Rows from block 2, named by matrix and row number. Each number is 128 + 24 x the weight over its row's rms, rounded and kept within 0 to 255. All counts start at 0. Numbers have three digits each. After the name is the row's rms in percent of the matrix's.
# convs1: 3x3 conv, stride 2 (model.blocks.2.convs.1.weight, 112x112x3x3), inputs 56-69, a 3x3 kernel for each
convs1.3 107:161092152137103117110143144130117150131140153150189155121148094115134109124126141143093155143110131141141124091136113101122120118145136135101148124117106112130127140097107125091104122112107138152124126117113114131126138122075157105100153158142160105113155117126131135109124085170113065144123080115108107206081094171086077148109113168114101154130054137111133199094133176084127174
convs1.4 099:108122110150126120140133115143139106147153126118142128130144118100123115124155153133124134137100144133136151100098099100144098092111123125131135138121126139149144133116127120097131131154150136146117130122067122094065151139145143120123156146135137123117131119126125115144080082127096141147098085092122135157119140182093147143093082130090120143103091117118148167135133158104153163
convs1.5 100:136116112116105104121115116119140128116131160123122123174161151175152149144141136125130135120114129123120132075120124117132135095103114152114123145127125114111112144119136135122113132128124143147104153145125131125109140126154141139124104130122126126136119119131103109098100091126121141114133114135142146141108136137149141142076053064083080034124087081122164145116144147147124133
convs1.6 104:140123083125108083115126120119102099114110099146116109131146138129129142146120126143130114138143097094109126058121107099128113158166109133129097116125065114106093161147127156148124109126155107102111090110136122132126128142134128125127103111143142140119151144104125135127123082129137186126105133130121066101056104101086142148129054092096131104089130108101069128067074119114109132
convs1.7 099:136155181121121139142148153137148155142112136153174137147157144145153123139127129126111133123110131130119125116134114093095073081049079140126156117118112145124140132117105109120125108109141195201142151137116140119121121119142143113109181123122166121151145073120135113132135136143117101151112130137099140136114133164107168148137140138118108169124138165127172132143138146115181146
convs1.8 104:168137115135131120134130165135154170114142126121126113147138129171140133173147147136133128115135146105119130111113118117098089128107101171135100138126128126128167127089100131123113124117112164140129147117129117137118147157139136125124135109104133128131122122126121116119081087142105143151072103148077080111119123098106163128061073109091141145096128153116125163137162111111178131
convs1.9 116:129139117124133126127142125124093126160117151159129133122135106137152121108124094140134141130135142136150152079142153135145155130146127152149123143166144122141128098133093139152124123151107111121141111137157131146137131126083142141114115129115146147164143148166155160182117103139145118150156118155050079138079110127096077112114104135119101121122096127061054100068066077123087084
convs1.10 118:112105130126116112136127104131115082132131123119140128119106095134127114138139136129142155130115150130127141140130118115134105084114079112121121141144113145154135144156157158105123146123129181157107148139080141137076139137147129110114146140129108105115130132135126131125058056094099125127134122136125093129109113132121115125075048075081108124104114134103082100092079106113095122
convs1.11 116:165130105127121123121124140167170137114157161139142157162144134159133129148141133132105090150133098142153133147163168108127137126133128154140107138135113114119125158113111150124112134157150136170163116122142111114113145146121151118158126151158117116107130119103134128108105129119070148109103121150153160173089109134091110130119124130059117099081122130155160175088123132082096129
convs1.12 108:127152126140147117116163123111065096127086137135124148110129090129142109104119086123127145129132149128147168079101107113136134116143130123144115135157149137141114105121090104102101088117129098122137114137170117147154100109082115092082088112096146133140145145153137149160076093151106116163110118167093094162086107175072076139111119159116127147122120150087075121087071137121101117
convs1.13 106:134153139128132094136121133134147139131131160125125164139141134141129146138145144127136124130136097132124111142142145141139155132161122124135143121131120120118120136118104131132115136135128143128130138130170123128149117129122129121113133148122137148153147140118131126114055064093098137111088090113081107097091100134107096132072057057059098091098114097127127150130127165121111150
convs1.14 089:177151079140155145113132163141123140143115168093136171113138112113100105148128102128123108125147133114136146094127119103125089099143138128111058107115109109122141123126120127115125141133146069140165111116136110115100150118113138147155150144171130120097130146122087121136111064120140119136123140150077080154136132158141151119103054133144121170116138147124124198164112145155133156
convs1.15 112:130153123134155115123150123117102117125128142158122140126119112117151098090121078135134144169155144147126131119130127146183149138161155127142126150159127146127120112126083095111126070102161120125118103165161087145164099103112111139101122130147163139149169152141134128144105125159097113145137147154132107147101115155109142127094112149090103144134154153132108109104128136157147135
convs1.16 095:133096108153136131135132159114129125110105126116120141187171164153136139133102112139133126124153131114130120104134137103079074123097071127113128094120090082097091160149154159173161130139150127165143119124124122106096152148153144162156096134172119093107112114098116131095094085113117148138125150153112145160086103094095075084041041067080099100092122110100143146108083077093060092
convs1.17 094:163157147179169165127143152135140157112132165129152136137141121148150146138117108127120140131126140110106131092098100145143128144136113139132141158148156091100132143123113148137126152122134093115103140163131139146140144109108136113130150164164128128133155146129107116103107055123096053121096116137159168172158098155121165164130087150108073136110132160160175189144143186144175171
convs1.18 088:101068064123111120142117122157153134121111141126148146149128123107110129111127134145135136139116147119114124088112129082125140133166155130094112111103100099103108140138135151143152138140152069108094076085070108128107190167169153152160133150146118098100114119107094104105126106160119125133119103125139164181135138191137174151114105137119121139107114108130167191138111153152158156
convs1.19 113:114129136115109127102118145075154157077095190125099136116081093139114078107084086155127152160143123121133118110104118136128148135145121132103138137118145130137137120103118115115096099127123071107132103150161103134113115108143109107126091093121135115153149132135129141122094148166100141160153138145098104113113122109154163118114150136105138127135141113078129137078120172136150140
convs1.20 104:123170134124124074117110144122083080129126122103094116100120160128148138131116099141156119131114097125137149060071133115138115142114051114163150126146079118085129124133112173143128153139143077094143084126153139127092145157146133150103153162156147149108120121093103121144134096049112106127107140156142116063103089177166209174148108070107094149123158147100073119115104184136145121
convs1.21 091:141110102174121118148122120177174141153149110144128085130140133132122132125110122132139142119123148099127154103108103128118061150130103138146134123115107095091098130119117119129148121151177119119109098104070121112108156178150133145148104109127132112108112119119097124124119104131111129112109155132144124126125121131158175129110085118112130113131179125177152160184115083158118099
convs1.22 097:161140129142112149125142148141126138148139150152178179138133108145124116116116136117113135107103165128135162093105106127135131131142166156134111159138149122139154141113132111094143128139153137167118139128127150145142133109132165099145156139159119103122109115128090118124076086135065127171079118175081128115035105106049157107094111118066140164064121147104129150103121118115162149
convs1.23 099:138149159115124166099131165135091149114136187137187199115149120122155112121119103159132111167136109154129136118126137108113086113102101138149156143162147110114146161143113147141117132121146109160153127129128141131119136130134134125138155168163142127106158114103140109110139074098136092126137105149135140145118107167077087171133096127121115150114062128136128183103130201092160214
convs1.24 119:091127108103115145131157136101094109104116144126152193123149145131123088101107116124131090120123115155153124097097108134114112103148141108120083132104134128147141079098112086103131139159151083113147128158157122166134100118107100105092100134141143124134131128129140137136086066120104143148144166150116105127113167155181185129106097142121156147146154110080097117106128142142158160
convs1.25 083:137132118173146113145117130125124093134103152125124129123166132140159150169163144142147142139122121127118139084074110098113108112122115135133123176161141143128150117133122135124112141130130075090128091104115122115115157155131165164122088132124151134149159134140121122133128104129143147139145130151127116152121122150134150154133099135129129111130113115112146155140127174154149156
convs1.26 099:133142123139105093135096088151122138120118145137154113114128146138149094120137104143103115126072113118068122093151140103111101131131110134132149153104092147120099118132111135144132109118097070149158082123125123132130143112133132114117131119110131112115125075107134087110128073152151064155144108170130101122153115154149137149119091151119100172127113195134133138122136163127157139
convs1.27 096:153127126126117132090079136128116117124110163129100144126169096112162084125142111163096121161124134128139162119128115119127081144119079140114095135129107106100132160142093123138081109115138063145148108124110120126121119121107113135141086136175129085099161094142136136132130089111141106143138128140157126161123102135109077117147110129137128138137099103145119167092109154092060148
convs1.28 100:142135126121138131123144140126138117091138128082156156126089137145114143148076129127157148138129161150145149145115122116162163114140175103114128110123146124144153108105155104102166116119154169118138159154147130142157139146134146117135150134132117145130146120146136138144112146150108152146112169152105136130069145142090097096117159150107159144107148125149130131116158113081140129
convs1.29 082:142125114161157127156131122175146133139119116129099104130154150154146154145133141148158155143118149143161152126090103101090058106066086146145132151152126132128129136135144145128134148158165154157134118139099114063070148183169140153175132166153144137132131117120104112124142109129137154117138136150147139148130127117150127112133090102129141096136152152122116139124078077125093061
convs1.30 097:061071108139126127141133134139140142169144153121119130159142158112106111146157119108078106118120130129136142137161139124111100143140126121102132136120143138128128075101122113124137166163151117134140113126118099111113100063090130121108148145150116130114104109105109109106137151158136141153138139145118150162159144153145165142119149156136137159118123105147159167176156178134153149
convs1.31 102:123115145150113107127136139158130051174141105151164124134142098136128130144152180125115140128102143136138166109104104141146142131122153122108130137128119111154156137113109106091111109152163126155156172157139159141117143125129186116108142160136127116147137108157140131135121121117134129129149078061115146149128145163104111146106124127115130158113088141127141119131152145105134166
convs1.32 120:141162146123152138140133135116147156132135181167123143105094102123109132140148152130136137134137133120137127143137139138146175149153157116126124128137145130147137142129111134117114125119111153139149137116151147138127123131130101117148112119136109132126129143135118135121044099108066132145106133144089100104088110121111121126068089104063116128115160171112121152100106158152133154
convs1.33 099:136110151165109105126146105148153099175133101120147143145109129158140130154143150076128164120115149134118118140140120150115094139142115146072139163107096115149108074051135112097104156122120129132143144122163155129151159091149185129083147146134121135157124086131122121110146166133104103148121122134080141113110138111121112122140158128108132161137107140135152076121152105117118143
convs1.34 112:149148136139133107156119113136153145120131134145137109112115123130131137149165157142144134134120125123114130101099130078118126141147131119123116151134132142146143144125125135107102125116117158109129089092103138112101142141129137136113122091077114117123129125133102117125105116134120153144139141153129139139113132153150152146098083117074114107135138149133145153116130138167146135
convs1.35 095:134140108165064097095115145115101151096143108123127111110154119144131084146062141154119131127100155131157164112155129140142035131057121163140119164080117108107160147130121152111125091127148139169127135144074141086116091133102127110074108089111168118103126093130105111149161053140085106150087143147159071137061112175091170112169062137092106156096144125096100170100144125131153072
convs1.36 107:132142146119123142136104127076099125038117142103132119130132138127108111136122077165141154135111135136106108095138155094121153116102144121136143124111130141079120162133136149102103134090074127148150116149144125148159134142136133119118160112089138142151125118134131116120134069143116079128115094126143102118117104106100126129141101122113098150080080137107141133074139126083157116
convs1.37 102:129154156127111134107135170101119159150126165150211182124149113115142062122125135150101107146115121146139129116134126098092083094094090122117133107096105121128151131106090118122092085106119099163145103109131104082096062105090119126093135140150179124145151110143154149157122091133122111134147154136157131150132133161095144134141102128116117142105110104130150185136136176087150168
convs1.38 105:189163133157145110130139134188164171182139136148147102126136124101125131083096148128126135092120131119132138120097079138138093109120111129132126112122106093117139114127110053127134085094135131124130150124115113141135151150104104127118133107137142127129114139144106163157118122139135123118126189134137119131159111132163158154109099127139111113130164134181168165224162153167146133
convs1.39 085:116132139172158130154104120136138125109109160121108132132140123150141139162157136142151135158117133144133136112084118100121123139124128110117112174159135138125135143140143180133134147139128122102126091114111127134111134145170125154145090154128137127122163138129120124112130116117137142133145116166178165164130130159122116163145114107108123101112087133130151157101104155130123134
convs1.40 099:157149116132088102112146155148105124123145140102106109126148141164124107140036083159143097096069121117164177087119145145140105105079086159160127144092110086130162171130103166108115108113156092134155144146131139121116155117137137083096130120137136133117094111116101126134102061063093148134083123120141104128099171153137174099138106109105146146089124110123071143148162135138122061
convs1.41 101:057106147155160118132108091166157109120108069113128124147079139122113144150151124094130140124129138114126116130142131086109113128120118091130155128135121118124096060102135130135152145153125090122160096157150139146132127105141137146128154145154103129127102126116104104106128180155127129079120120116140166154155103105129142146130167154127120105114126145181157133144118104126158159
convs1.42 101:147116121134099142132119119161151130152167111148118093132096111138077134130138176108124144108106156131149155142159123157119093130113112136110121138126147141137133144121148119069141128159162189173080156123060114113130154109125137071099135093119098105111101120122100120112097088140098155133128141098109113143085137169130178108076078136093142143126142090130139135117126106121131082
convs1.43 113:127143146129139128139122117116122122123103141128119136124119117127117132135144149142148149143129138135132132145100130090093141131142153119125133143133143140137147146145137153122119134131116156117085104095118125125117103113137103124141112135125128128124135127126116121111123079116115123140123123165146105114122119131125108138128064083103107109114113153108097122111090122135112117
convs1.44 092:146116155162121136106125159122162160145112189145105137138135130125147138152110126141132139163139108137164140124145167104075159197132113144112141145128119117126131136120133129119134108134127116156117090096153135069141131119138147114114098126135141125142171131116139143127109141145096105126096107100110125143063120156051106104102134136095100129113116123102133150046103172110045120
convs1.45 092:166169163152166160155159142141123140129100126145139131155139134134134137118131113153149130161172132147155136167143175112127151145151166141149142137154135143150139142129104120124124074107141116109163114104169114152173092130152110144112140106099172159176175160157165158165140134135121144136159137146145140131120151127132137156145115131135108137143146164145148127129172144159161167
convs1.46 090:104092162131157183126106130143113115158121088101101094169125103128081156139123122094118124138198155133139141171137138143059114119095128133072120119151158124111096155160106120145134120109113142135155158091121151106174126075123147138119133101101105110147125157149144159158139110121131133118093097126133137125170149119092115154110124108127129125102125150164156123168116145149126180
convs1.47 098:124143157126137092117128136125141133134135169114128151085106123086110117115123121154133108157136047158122075099133168092119171098130135129134133132142082137134100106110115126148080138122100044117170089107182087133163090100123118116105133155138175156141176142122164153118131122077158159108128096078088108088118132091114077115133120109143161128127090103123122131126137156112079132
convs1.48 101:112093120099094142083100133119129131120133139127155134120101131146058155173060160106111123103133120108133119116125134129116136129108137111103133104133152091124132112098112119085131087107126124127112103103128120102156116085098138077145124073178130123113136163120128158118077081132091165115106179125106140140090157115050155081110101119097155112081155109100138146104124112091144115
convs1.49 112:129122120128116111138147117144128104136132162144164165127120130131103138138141154129146146131120137133125120114104132094125125111143144117123129136133125147147128139122124137098119140124119136129107109102113114120115119088110137083123156139109113125121118135127115115119067137139053152137084098130152146126117136144090135126087122106060143112090125148144135135127133155114162135
convs1.50 122:136128122139127144130116119147140125112120131146130104119086102131121084121120111132136133138126164136141146100122129112143124062064065132130128136120130126126124153132127157130150139128121121109100125149068126125056134126134144137123121113096103112117110121130115127131121126158116106137140106154147157163159120111144107140129131147123101110141120175135134146096091104128098095
convs1.51 088:168150139182165172150129139154185162195182171133163108134130152138130140150170150118124094146167147106128142141118156157130140153171140147143119171144144148119126097118109129142135083093132131137184156149130154171134165185152167187163100138127177138152181159155158157158152139122142110086140120084150138113127121096105095099157152141155113076145122084146134130169195157146128105
convs1.52 105:139140099154149101129108110131146114146120101151112099135118095132124152125168151139134139141157095094101095120116110126135147181191146123112092148150098135138107128115089150129081111127102125119133124125155140144182143141104131146117092102098105116127147154111122132109111125127134142116142113107154133105126124112156146162147150146125141149130132124157138129146135161154112171
convs1.53 082:136135140164155133159142130160160146143125167156158143103083088111120114125153135100090132128137144118110114088137161097113117175152173123105103152133131139136109147082106147125119132133112143132124127089090176138140122101123147126111121135096080125163124134149132127124147189163116098124153126167135142126128114138093112153129166167113102145133100174164178158133141196128164185
convs1.54 094:158103116158141094122126107159159120142129136121101132124115064142129116154134130121074158134123112125128122115155087150116086156127133155099105147129073106125097121071049151123033155145105130144116170135154177141146135132103127142144103121139113106158131104132118129112128143135114099137132136134145092090168133109157127118130136128125115139145106125161146098150155147124089144
convs1.55 102:168134104135108132157142147141118119111127104094101079140167151136094097118123137125069087094142149137152153155161169132094063089072100171139120127092132140150155153138124115133115125132138129157178154116138141092094143122084110114080148130119145130130114133142125144155156130120134141131116078109125118139147156166134102097117113123135138163119086093145137148172138135143097078
convs1.56 092:119132134158132126120130157151156134078097109100118112129116119139162127138091081128119129147137114106125151167175135128125118139108084117119135171140129114097130138122121138133129109106132129156153121139137124148120146134114126148077150153142140133144152118125138140164127120128099061118128115140127167152119089158134173178143139119100060144125132164141152127073109179118160145
convs1.57 099:118109133144143148130112140126126113130136100113094112161182155157156151133138158137133132132149141150163166172152171167116126132105133147148143127142155129134150130129154124135145117152172135152184148139153115112144124142160126137144118109126155161163144169165156170162137119124148154139134118120141109117123135098076089128112084111123086097088100105105088087117124097090102109
convs1.58 105:147155146167171151128134136160151136123150087149158101143102113142147138139137145129140137124134148083116142090057041131132101162143135137134127150157146103125141141134128114137151095100139107107093134121095137149131143144115133143136106118123125105106116115122080098107125067130135119124121154157151137154120078101196178141108085124129115099142162148155149142173120083199176121
convs1.59 100:125106114083119128105150126146181156130153173119097137146128132114119112126112113105111149121113117110113111159178144132154150105131141124131147098104128128126115112101157116110096097084098168142107157130116115130114131121152101124158124116113107100132121106133116107127152148155104126171126133168133125142095136133134128134125138144119133145143160174148141151135150158140121111
convs1.60 094:146101067119104118124153159112093112114138116140168118141130125133120103131104133139105079148138097155135120133152166129129115132138111141135108125124111114145164164150134154138137151112124110149161131146175129135126133100100165127115158160162133121105137118099123132123126093133147114122104131109133094140135105136122149154110120156114115161103137165135108126126119132113144132
convs1.61 096:111136119113126074116109108148092105129093113129126142104156133103159120140141097147122103163120079146104123114141139095118100126123089122144112127160049124111091114128119125132108133091112066145157094139163136128128106110071118132087131126125151137093170110103142124133174109105173109119149103136139121157161094137153109151171093115163120127131087121155120151139104144131111154
convs1.62 103:149132151137099102152166149128122116151132173133163174136116149125127104123092099116120142108114108140129107139140133143117138101076118147129144139106121152163132149140154103117076141105106146140120160110150101081133109114136142092072187154155125137146107108121121126107136103108138131153140123127132110084119113111147155135136118122129133142133128102125122072161139148131145159
convs1.63 097:116118076139151108139134122114162153154155142130102135163124119112117125127146100124085062147155116140149112214124079130100143126104090122108116146156125129140117145101101161128130124120103142118090101135136084167145124097107098132165108140139112117108132144119114144115111124148149156109139151136116158150183156125161124128116139139150155091156140103103139123171137125146096133
convs1.64 095:152101113141126154129151133158099101127124057114102118146163095173065130120108152117090141091176156143173114149149093153111066105076177173073087117120127095176135137127134132167137137174116158159135157128096113086208149114107135121133128137159137119147115160164133167157145132128130164091132107044128099134138141084177136101112126128113149117141128111159102101142110029156101125
convs1.65 107:149169155165149138100133145111152163071127155102114148140132138154126110148072115153131159154124163119138128158180119159156117140107139132146146152140142098084117139115121155118127089119150138157107166144106153169147124158155091125123085062106163135151159121156144141155127122139081119169115127144140116123160136142129133127130123125114123158131132148154145142147177159115138134
convs1.66 091:060082111099135112119114096135114096130100064133116090137084107117106141122142134114137135120144123125133131167122112142121148141123139086087129093127112135123127114131138129151157123156152124118114113139163116119174099087102099144134147139142088110115101121120099112116130157144130126114149155116118154129143091156151154131135164136135115147151152118111124106131076123120112101
convs1.67 091:155126108125115121092130163152161119123137191091116151160148144133144148135117102147136158132131126112084108124163133140155169137151153141135148124120151104087124139138153138142143124077084118130147146152186149184163152131133126112135108090127152145152138113104128121125129110124119119143107133146127121134134111130133144126119110117112130143122160136128126098143129166123144141
convs1.68 104:080119102107125092091120120099089106134112075103082068161128115140151115114114097148146129172153136160150125153109100138143134115106117120141120145152115127133107151137131129133133097135141120104127106139167086152174113116119103119126075101108147134143161154152162148148095106161107096139115102159141125124120115132072104156104104153091084129116108164115088077094090102098095121
convs1.69 094:083124138052153138094151125111126130128121107163117102142097127139103141073149130123147125128151115128158121157104144136110129144131127090121128085161109106169113115134133107149144122146124119090120067117152071122157114109112064094138095144141096115110126150102135164120112142092123106025151128072135158132152113084148086101116130090120100068137101096088117134114096112132060117
convs1.70 109:120119119124112158148133139112120115123126115138106088139112120149136125127145164126125134119113155119147158114091105115119106084088107135109128124110150130138142134121129123119161119159165124113121104124053122115071126106124116117134115138137097113109104128130105124122126140153140126108161096111149158174147133143140118123125135157128120103151083130132155177120125127142123103
convs1.71 089:172166163149150160172160174125120077115109131085097110138151129147137137166142132130138153135108141121117156064082079091120098115111111143129124139141149146132153135130144111119133129126149117109103122135124125140132151149132122148125124095100140134151126105149108121146137101136136118157115110145118133135139121175164188150138088121143102143145125158096123111145112137132149131
convs1.72 102:184173158128119131134133100116136159163145134148130097141127118143124117106097125127130133120111137132138144065101109134137086144135104160157148142130118088081077144118128135096122146136135096115097104110089127127108126154155112136157143160114157148137126112100100100112110084073118131145119140153168155113136114129152192140132124091108132132136156149108119151172145137161153115
convs1.73 093:107152125111136108111130132144121114138104149152120153131130142107129095105133112142161100157151088131146117113119145118128122142138095099149129113148067122127131142150096151145082113132103096107150094116148115102100118116118126122141136172163106140108127147112108134129138122089129138097132118136162158142141122150127091150149130106133150119121104133181158200155101198140090192
convs1.74 099:100126160138098090142151134143127092159119146145158139140148164125119129142130140105122163104122134132128135120130112098075117155099091100124131118080099143151142142085109105105099131131131122113121130101121136091112116101164159103078160151121100132148088085124116129121142170131118125165121080099127123119153163157093103148121137138121143166105057100171150093171169174114125162
convs1.75 104:135127099158145118140135133122118110146123114121125123105121122106140148112123125138147142116124107109065083097106114131123140125148149118109125124127146131136122115135141121140132119101092112127132132126155126151153167173134148159126135145127138123093127114098104087106128122135120130099087088113150170166140164157118127195143148173114139108102112153122140137143139139117132158
convs1.76 094:132122122144144117136091110144133077087120084072102107145133127142128161167160136122125137145127130117110126124088101106154142149171120123109145140139123114107109136137120174127133166145131122094096084128148129169164159121120144126136131147149116119135148145111115108096111136156132169120094080085155166161175146164131164151136138138145143131119118113134149137121090147114137157
convs1.77 113:110080119118113135126101116110113114112098121109083111132136119137118108138123113128128140116101130127140141113148126118124130063054064104101100131135114132133119144136147139110126157143140163151125135134082151108070145145160134132149131141160089105114098117128099108109078113136082154150104121155027068148072114135099108128026069104075134130096138165041056122050058080072058096
convs1.78 105:098138149124153136118124132099110126133126140139110093149137146124102113142110108127149129137168142124157141143141166129095134112101119140153147112151133119120121130159090105121109090104104155151183134129146154146149106126142121114118141102079133145163145161163139160156137145153107124137113081129123126118129129120080102130149136136121131135123114148152152144129131135134126129
convs1.79 108:091114107097059125081093133111129114090150163072118160109121124114127097105113111122124118125106138144129131131123125145139144137140141141129114139089147106102135095101136102120127108118117141129152136168169132178154119126105110111128095104123144132140148126141153142137121134116140162125116139137104149125115167136121117110151152148140174126126125102127147117118191175097132141
convs1.80 094:160169177127156172123145128142154177148147161153143124136112104138121110125118133142141152118114161121136147134123115159156148122120121162154136153129135129139115166138127127097131116101124154154088162157155122154125142147167122129171156132128114109121134124109112115106080049102110124134085103134141097091132141097087154136116070115135141139096133166148141152160146143146138139
convs1.81 089:153160160096116115096092115103133157110105156142132150125127098129124124106153118121136131138142102137117112091133119099111109102122116143128145105140127115083088131121095140137098110111109133128115107114133106139152100101117101111120154165137160144146148131104127115097113094124132140134146132156119149140129128161126163162134088097131140130132140130091163181129120176127135178
convs1.82 096:136156139117106123143152109107115115166137101165153094145117139138114137119129179128124123111116133120138122050087094094073070102105133132122125116108117149144123143116101100115113111137136124132118107087092091059113107096120144103127174122110147123129099091121115113112125128131113119138108121134110143126098122171106179171124120119122125142110122160111146129143138113128166129
convs1.83 101:108112143120118149122132152110116126121150126188166105163131129134135131130167173132132122137126134100097118117117115091098095111133120118101135130119147131139156140138125105133134046103115110110120068091078084069099123091108112129089100124119146136118162146142154145128116104138145148139174150132144159172119139179111128146136110138121125132122097098142176179128149156151149146
convs1.84 094:144135131159156145134146149138133172163126178161187180131112100127120110148146147125136147122123159106112141108086088137113124144147158144132125148116145152153166142134131140124148142118144090101096127116074111136115143133133151125148152147166123135117120122115088098093103084138108111148117131135150155159110130147151189162113095115097121158149176161134139184178126173179185174
convs1.85 102:146121107152138139113129161123138138125147162106120099122110095131108101124114121139111096173153130129143155107130120135146138153155150113116100128138123095106123153107090155152128122133131063114168122100129149133147117127110120153131064113122137132118167147143138170163125121134127136136145136135148141174130129137108104123129128168119126150134120132153151181121121150130098107
convs1.86 118:120122122128124109097102097105145153137121147170115064109107094103119117124111111140135121153147115139153124144129145166162164187169141130132119140137117127137100101111111097125111082122103134109141111124159157143151089115120094111116093090088133123153156148154159168172087129150094106115106066085124115103114113082102083076121136132110124118107086105086123121094086134130097067
convs1.87 106:114101105106121135124158146098157132110172177146170181138115150126118101089121102160116111188158111153154096146113145125135179114150150135111133131117143118151153106094127142151139124141104121096129127165179095179134092092078105119129094126150151120139144128119147146110101124148130166119153174137108137131126159139151150118117125150139141100157144099099139133134172185148158172
convs1.88 100:157144116126139118149175151116159141138127164141139151115105154137119083163136093148105145171143139155137118145151143119145147099142160139105131148120124182156127097085142109117118137114091101107133126125131087130120111110135118147109177136121144125140147127121134108123115141150103137170137122180115116146117139154141103132120146159128128157143133173119106132146154153174133133
convs1.89 097:147127085158107090112124147159147122144123141145140106123147135141137115119125141139140131123112139124126157118138118150138104126133117135124109148112109117138159131144128119129134127127163122163158150156118128134117143134083137132082115104132142120121132117118115146116130089126120103157148127098130113160121110169169162139129080135121096166147127094145144172159132172158118134
convs1.90 102:114144132144116093136094114153158131132122121088130125121125114107151105152149099146127117155107115128093138137126112107108051109133066121133125141130095137084122136125087160134104151114101104134136095107114124137083124122117125119094134135111143124125143122112132129139111107060134144118132129126132128072159126126137195150128095047129134105099129118167159167161134164131176148
convs1.91 105:168121154149124139130141163177193166151139154120100096137113128108128085122103067132121126178135120151131137162167171115129159145163113157137140145120148133154169108101122105113100121131148142151178096129155085144111137108097110111071084100091130106147142127136151153148126145135115142142145127142112139128115140172132150151118126126115132134131125129128158168118133197108137132
convs1.92 100:068097121065142101148161105071144142142119128185191139121099137116118142113099119119114094153182117107112081119124132161132130147159131120124114086137079152154110111116087106143148071119108098103145116117136135145125061093120085114110159144116135121152147143126124130121118124134112104120152134129113135085127122088143127111120121143115094113147140144070111084136110105181156140
convs1.93 094:176133122115106123101100122149155162145112174131121122136160115133167121147150110146125139122116132122132152116101073102101086066073048155137116128129117120108109128099098115115114136142150123162128128126112118123070140159150102161170119154192151117120113106110093101093121087129140138141133125138150112136171126125163172159125069088163134098147133114141169181197127159153143151
convs1.94 098:153146137095097098120116132136157174141144134146143114138133128165139157156141159111083113109122106115108126075134101120114086104115103148121125120104100148117131120079089116112096120117131110122101113097081084100089125113125139116118165104118164119134126122119115124099121114148127117177131156167112116115114126157155193169124103114115104143125158166125165139167164157152165136
convs1.95 088:143130148141136136153139148151165176142116163155155135112102074114117098121127128140147140134132147112118136095076076092086068092101114103093101115114090118106122137129099125135133099111115141149155105105096105117076138157153142162192113158136140115113136120122113120120116111134150133110156154175150133146112093095167137128136108113146126075152132132165167186154105106175153138
convs1.96 105:124127085143154088134142125136134116129124163137124175123127122133116102121116122137136106157160068129161110148146115150136119135113130117139112136169088122142114097111082159155028149140085119101136160115152110077147124143129131149143127163165144149137157153137136159139125098074102121091116142109115098108127117088100067079135115095116144097116130069148117125137102131136060142
convs1.97 101:079076094133140147102113136147165153128119138114110107151128117100092110154156128131084114142138128112119122118165152087096103138150130123111117126121140131124135150131110138140136144148135120126124114115116097111092117065092133128104114112128080104109105110088113111104145155154123114141145133149145137153139132137107126168137145155124116163113111130163172163134128155111125166
convs1.98 098:153162169126130166137149153126146179125132139173131121144106109128126120122135165130133158102103170127145148158126125139121130109083130158140141135120152160153178151126144097106154092135166188152103154119104107079111141129168115108122132080093111101124092093131103119125130136169120121177132138141122121123128132166141163140113136137127122156138151146134146132152139136150157117
convs1.99 094:125084127118105155139106139141161125163134100153134111156087149157081137156111114065123148086145152110146142171133149167114142159115101112091144112122139128106132118097136110127119111149133135131148136119163151135150148062120165108132154109125099133153095143158108147163103143142134138128155143152095127100137137106155120094085122137105129139123121151115130084134106080149127113
convs1.100 097:178074102154057163109090151099123092101157090117100090125144094157147122146109143144057139137098169125133168108163106141176105153141128165057131171061153112087151129107135122099154107105167109130130126158120143159141147100107155135122123086155154082105140092136129115138149135134132124134104145136080125135095145136117137099138138133123142134116164128110117123094157095119115079
convs1.101 098:155132122121123142121101128141171159121164203116111146136140158136117129134118092115106104123122100132146154167161164140143170090076114134138130120121154131106114119106137134138139137145148134100120126106139087098103122135146113127141116140165114122108100117109136128130120091082101082097119081107128092110117105096106103102121073070104070062084105106127117145110116133101093119
convs1.102 104:157130101128117124122128134148152121133131133128118107134135153146132144125082106149129138100103109134156151146165151167161157140082082155153141146142139113133132153135128143125111100091109149148164158142174143146146157146158145102132150111093137130118104107125112135147131135150092122141110112139147148159136154154132155147107131133069113138112134155179149152152143151142140124
convs1.103 096:108095147143081168153127117122160111096151139130141143150112139140146069125145091124119153140093172170100151149165137118129135123115124119082140163074146144108119143109141133114125138108115138147144127147120118136150126102170154122127124159098128112151119077154139091143119107118152113149148098166103113127108099121140081113113120138149130147151091137118155081077145116084142148
convs1.104 100:116142102129155138165108144142132116155144103150150103129122162146075154186096113112155116102164138120133150144122129142092115140106122127129108136104140170072133112147143109124134118108133132129153147112121168149110120116097170073136178109116136140129110122152106122156132128076124147085109138133109125101124162066117127072127131109140167107103144146146127110159141053150145067
convs1.105 097:127120097117086131115128148110110148131148127137163133125122123168135138152123147144094106107093122127126163132156122155148120140107103141128133146131155129148171158103112139079104134113187135142116147143108150102095112091108146084108155117144142112106135116110124112109128098123118085150086112145118122110091121152110161164154133128122099150102109149105093119126145126118166128
convs1.106 099:147156151141143140108105139157166165146147192131142134116127136121137146136132118143142146132128113101061107092125136109144165138166148123150155139138165125098127114136144133149144120080079109113140113112145138158133151137127135154111145121108145139129139120110129110138149136120141144119120134150154164159147159160127156175148135129134152099094127146147189186176178217148173169
convs1.107 109:106104105161123120170151090143135133178145130149172167145141179138126116146127121123150129093134170129085120152162161152107122165142123122117131152079084150154095142184142089159192112083115141138131144116105156156125115124150158114134151172129119136133107123131123108126112088092125111106149114109118103125110100102160098097123096132131123122151106123142107117146133100135114134
convs1.108 088:149124120133123119143122123144103122144100122149126108142142131143154086156151074121122121138124137148109146111166155103126116126115084137125130150135098157109125122132105124128124134090118099147164112146171143145159134115079135125078166128104152151153145125150148154169127112159164112165109102152094110149168121150145119140106092158163118171102104172155144142161134145148131131
convs1.109 099:093088089130131103150123114146157113153143118130160149152171161117140142134098133096138145090118137134133120173144164130110124099116152111125117116138110138124119089133155084131166122144153161113146135099095092087151131156154126124175150149130120143123113126100124116103144123061139129083111133124148126070132110052123061079138128050138117065097085109132107116129121055118113100